config = dict(
    train_examples=122500,
    hidden_act='leaky_relu',
    kernel_size=3,
    stem='deep',
    optimizer='soap',
    eps=1e-08,
    merge_dims=False,
    max_grad_norm=5.0,
    final_lr_fraction=0.1,
)
Rows from block 7 of a small multi-label image tagger, named by matrix and row number. Rows with one number belong to one channel. Each number is 500 + 40 x the weight over its row's rms, rounded and kept within 0 to 999. All counts start at 0. Numbers have three digits each.
After each channel's rows are labels from the 100 images, of 14848, where the channel reaches its highest value: "peak on" is the class under the peak. Only what is clearly more common there than usual is listed. The data: made-up road signs on poles.
# convs0: first 3x3 conv (model.blocks.7.convs.0.weight, 112x112x3x3, each kernel summed), inputs 0-55
# convs1: second 3x3 conv (model.blocks.7.convs.1.weight, 112x112x3x3, transposed, each kernel summed), outputs 0-55

convs0.95:477465508499514515529462389447480438504523481472515474513486541507335493411533552473491522528579484516512406521527510466463498517476533475485477400536493475470492478492
convs1.95:543579497508508587482506498495539511525437492501538508509516380527403465486528518527541572572544510490408485477462527557492467531519514501549502493568455487541477501465
peak on: rim

convs0.28:468430468522490460479514466512506465475432470515482514504520505524491492485563564489494459475513524555524546492460512500495525498608516498550317472522522517550489480522
convs1.28:533455550490507526542510501541519502546500462536498501532573485492550464545477478509509478563544455480460490655554473548508459526591443528494415539515498496523511538454
peak on: face

convs0.64:475491513500492442474445448521438540528435517470490517469485398421516446491527509560502472430503488517524516467510432477458541461493557535519470453460497454550482517462
convs1.64:552547470479505486558514569520548486487562522537480526497474530472550477441508447533478436588545451524476512510482545558523492504468439579461499462504519518517487535520
peak on: face; symbol

convs0.97:474429491438514509516438464555506522508467518486499518507464390467481490413512572500538552467460474557485437461445560480515513488476494563543476452482484524506492512516
convs1.97:523536474524467477483436493506505447452477570496530474485513497507499515546492497533465511554508479482558541531521458449535576554537523463524517523429550475507409430439
peak on: face

convs0.11:483512485492401491464469544524503477559517484582479451484561508481466543504402507461521528492498442579533484536544405483506462491493414512464525477488512524523476514538
convs1.11:583441494440503529438484534502493473464540431444498526544472501529491516451548500498542447444513442550508532478526469563410486503509493471492517535485505535537549463516
peak on: face

convs0.92:510492465557547587529479475511499430486526511488445506483445389467517503421459476496548557568556502487519507489506511321542504533518510512513429449529532501487478449519
convs1.92:500534504538521472435549447457497507559493533515477525536550432487457585419552461434502462419512474524516519540461501624398481523432469438518512527528518497528485494500
peak on: face

convs0.50:465469489563520488449490500520524476508518557487479545558519467457473494519449486547517562533485469476504543563446566489544558517516469510558519472486494455524460472461
convs1.50:526516509443489467494543529444521543437461384438509463428500411453553468514463462421520474542538420558558478460524458532543504472493516498505476518493473511475493537483
peak on: symbol

convs0.22:490500551493475478428505470499423500499431504502503484531519488516515622521541540481503524537429474512524491483427523504547528499534503561498475495523529420584457446473
convs1.22:486508465445474465481477579462503499481474554523460476517556557468415456526487535487447540479507472494523551566518488499483508489505480468506544588554460492578459529554
peak on: symbol

convs0.56:520502456447364444467474470508526494501517452472534487460550470481484502541467491480446570480527490458419557494549469507496495510486446505496542482502553492507454507467
convs1.56:536438536491481498519507422537518469496501459531545525500476488490534376579458523444530463482492580507523523538397572485522530446489492520541414459484526526456509507465
peak on: symbol

convs0.72:501470511454482501508479622511521476493485528527482482596483396514542498529491488483537533495517504550487561505471553449428481472565480537462483315505508448472509480473
convs1.72:438494507477483475444437504479510565565541521486540489556466557487523564487528490514563511466414530484479444507480550472438479472578508454534449487494502487501485487533
peak on: face

convs0.31:460458438457503492485522487516487578490476414487428470541436499491493522458483533489422525525489483536526497503506483516545432472479493438465522518452506455539502478515
convs1.31:607499504536432491492505546448529476452563537493517512526564562530429510520521502542487433518527465427464508475478492476511487477499569507486520482468548520467436576528
peak on: face

convs0.27:468545480512397506523457526513482497462477507546474433554524547391473465451476497480430494480495513421521544456473469534511565520478569502557477521450537501539528503534
convs1.27:539468581500574462430533479484565599521514509436528530377437465515495507519519539494520504471518494429494399477530451439492561498526459451465560487544465487455494493504
peak on: face; symbol

convs0.25:479517527478508450461557455527491533480475504501563421521520488513541576471434528467508534460502403464540456430542531482507545501486470473479485521514576517562577531522
convs1.25:499542506442520491447498450474518552430512528517500453489476488525479491435561442509577449441508517530517496474567475503489476563520553512469480557444520514477518536565
peak on: symbol

convs0.57:457526504541525467481504536480523483492557514493488548539529527629506495469508447444528466546487502478529493567497526453545477492473430478478506472475477494488467475466
convs1.57:463487552476512529484454418482579474466449395590517444509483524421549467516467464511500540484496526497480520469453501485503578475525469515522527525516500583437522527514
peak on: symbol

convs0.21:529513573514445451460543513539443399508420496436525456513509534502484521452467456493503463516525469469484494506475416556521541525544549518465486511518509590472443469507
convs1.21:530508493529532456527498459513439502481487495425527403512514467447473528527456553527550494553488452472515498426561501479471536505520479465515512455489533466476513556390
peak on: face

convs0.103:501489484501461491429614461554484483466486491486488516461510536493507414500499443492486495471525407506475501503540458496501455523533505514525533440554575520547459515483
convs1.103:471526509512534500528456546544489523470446506482542533530512507484471458566515441547524548529493519561552498415463562518490553511457499536550420512533506531531565447570
peak on: face

convs0.41:508425514537499507490450517504504555504495454622507395428477469483363484569529501535498503400411536507508528456492523529443478459499492437461507513490436508484433502464
convs1.41:425450458457474437489483496502436472490464453500477551513460501570625479431478533511468499548475477494473505523503435479482462507445489498516500483440472462466502499424
peak on: face

convs0.78:485465421539448493495506446510493524521493518516469513486526479521477577476446463469526528476523466509562490579524501501495460554439518504543455490537467480482502475512
convs1.78:470447545495557495478501492512496489522541462476460530518477515463526514544558454540481535526514513509515493520496580504535528532524505529539483456494416528503476479518
peak on: face

convs0.105:485512485533521473599539500535522475473503482504473428602550468561517469506467475488430503537465417436466476509535477480547573476458488450495522456442465585552494480523
convs1.105:509434524461581461422460545524488497489527519459504464525483474522459528531545504466442503430484474492472491453533557495452507479503458520470489535498486511466511479572
peak on: symbol

convs0.107:483559486521524550474437511524493498480473435547460511555446467483447529516417492488495513542523468534589522502515509480534479547531523452397477518504496426448428522463
convs1.107:487512452515510502499546468413483566415471520500516434426547443433539493492565476538508522423481407453421511463445508424508463519479450466547510531489529542463539386417
peak on: face

convs0.32:513542423467490425508500531466464495555448532534461452492482583481474456450466449460424475524540541528502551438499468514534516507475424503491481462440486464605504441493
convs1.32:470494501540431617528491523541530481534542475493504597479472489499482503498487538463492594432501416520487466510505496483520489540571489560447506504508467543531573522494
peak on: face

convs0.38:418557493527439471446530473462470468502466507446478483552513530487482504487415534467572555524524426479546486547577470479442542492515434461468447495496501478490459402546
convs1.38:433451506505575520565471558564496508462458549444467543474412449531410471504511564540529549458509461498499504589550421517452515505488497526513529455533515473492507468506
peak on: face; symbol

convs0.0:469471452438517493435548489501497498508507512512482577500587495494487512494460547462444465471487460532599490465428448505497536502464512437419551506532435497527439448484
convs1.0:561497459514541462500465566504482533499496571480501524494514528537524476486614528526497503527439492480523547478464611466492516499473410533487551507437435468551497485482
peak on: symbol

convs0.33:500504461467449549497556482477464454472472516544501476480563543489508493489466464490480493473485471498630481548450468476501509509494448533487478517522473556541498492474
convs1.33:566469449479472484520489556521398515510504471467494499522541461546491464455411457440463497411450495443488515549480523502492504524538506485431541450453530541495561559491
peak on: symbol

convs0.45:469478483476504529542480532533480509442459485511408476431493558518503597437484511495498555440568420483572506427609486509450452507480497476513427437484511461495484576544
convs1.45:464554506578507591505503478490477500506525468473519538484488446541455435525559484482496475518473555532469450563550539501520539423544511388471440465515513534435512495450
peak on: symbol

convs0.104:486491459523515459519466500429400485532543529534469502584455495377499491520484541551506558429508484483489520497488562520496524458504566478426497519493529547520486480511
convs1.104:504520454443528460495519532517585486473453483458512525481598521516464483437525492489498484630590420549476484487496474518545477445459455555570464484561467497510466499514
peak on: face

convs0.90:511473445432451488467546523499565466469490463555463527484529524510481523491440514450420464514503479402473483474481553455562471502425535563459501501483471512524494461430
convs1.90:494482578574494556480465467498462544493512499438498472462509505446468525551523524569541573501509484492449516476425484502480482491536493498598455477510458495474476480410
peak on: face

convs0.34:547482518540460488531514430469429447517489487540426466526479493551501473505486470567551537514475498495498528538478548536495482448464516547535516482476476611493452509527
convs1.34:491566512438559498433487571531570530507468464473559474493481510490529464492481489448522473509535469515526433425491453466497518568511488465526535583550500458498527570549
peak on: face

convs0.9:462464513428485435481545406534505565523482494511508461486498473475464592443531396410493529424461494474519508511415469524496506449527509531463574468457578469502461493539
convs1.9:413434525519482498491489507524530509499551502577502572410505511482478480461468412487486428541499518499504420445529461457517523478489499497440647466519451516496503492499
peak on: face; symbol

convs0.69:487580488506473495470572477503490480524479473474476467488482542498474404493471344477457522504500522490561531542484502516584550493479484454511490533475464538552494464520
convs1.69:512447512493480553507507432541450493519405473560509562527513501462501521549441435483471496436511477542570523450466524540490491507498485495500505472451455429454477523536
peak on: face; symbol

convs0.81:425501514460447480479511508540495432554523486488464477468507476502520505492499498500505504461483419412490560526518456457484482508517447470525541485517515547522501479442
convs1.81:436521464443387507502513508526519442497549512482468535529580482555509512526475470489451499441513555545536509531515500497550484497500567553427484460489486549579455506517
peak on: symbol

convs0.70:433516520538468472468555437536510507506553503465550450478538514424486514539453554420491485419467417465514500528590478502511565528511431510441566510514513518595446491437
convs1.70:543458521472521486528471459519544480552492501552505525437523532541444489460465518500530526486482495524535461553495567536528612485439506509481489451442459519537496569543
peak on: rim; symbol

convs0.96:437543527524474525522502502530509597516496446484476481536485462509492514435515554505518493616399495492536339511495503410480465491481503509591501505562523482503497493492
convs1.96:523506461536474489441543442561456522457509540526464540434517570503462454513534430541477451482442508559531460480561495447523527566536539487563486500467539447525477438465
peak on: rim

convs0.66:458541454447510460492506438473507566497508451483440530494466536506413492507548460540511463528554471500543604509549507597515474510495505538489479352599529462476499523511
convs1.66:505507513424494528518547485458524503479518540516572492535523447476463554510494514449518518480384498528510475515535474496461475482498508526415497420465488490480474515497
peak on: rim

convs0.65:483534479440468491477493477505581484541483463541499501413484485422499484481410480495465562504549463456504473522485482505511528397521503555582489482514506497465461445480
convs1.65:458476566529506532489450461452469498491497535521482507523490464577492533586562535491469462452471458404498495525506388542451506497471511431479475526496495436495494459433
peak on: symbol

convs0.6:482431536474493492525503514485505593512496514458522468489463426607443500472444554469523488494506496441540503422474575543462564512441490503563443463522436487557480497569
convs1.6:509562431542465518471455501448439504528613530530478562547462486481544447516542583514475511523496513432512484507502463524429472539548554507512467547508512518508551485540
peak on: symbol; face

convs0.73:477473495508505426418552511430507425451480509510562481535488479523436538515452558469552510451457530503507505491470494440547475509461502438473440475527536449535476514485
convs1.73:532514504551480566468478442459446544468528537629490477533489465436506456549489517558490569537559563500433529556489553525466503451550562574527448503537519474500522482537
peak on: face; symbol

convs0.29:494480438479457487483591488510499476473514507423500565408595522579471510494490518432560550481503418477545490497508456460465478501518498498520515472524513526571463514451
convs1.29:447594473555499506558440476536491510543546532503528586506533503457565567501446525471513497481478555570458555525485507464521494574594492493499503447551560479472504554464
peak on: symbol

convs0.91:478484465549485444462492581529521530520504452480423482484524525476470478432524514393642479481524466496555480509494463518441437503439466502467522439507517492550515457478
convs1.91:553489451452518503504482521490516556574471469511552499503498517548484477514398530440577500485540488496516528633474537518521546489519496508523501512540564558527497529507
peak on: face

convs0.42:482490512489396511490510470496511509505497439531392545430438497559466486502471537518458593527532402461469536533489570460498527486484480519538550474541515544521466570440
convs1.42:496496482526552458491447433504550452560480503459426479568474474456527530514496511456500464531567499539463439467511529534583507470520487522478478508495470516452543450557
peak on: face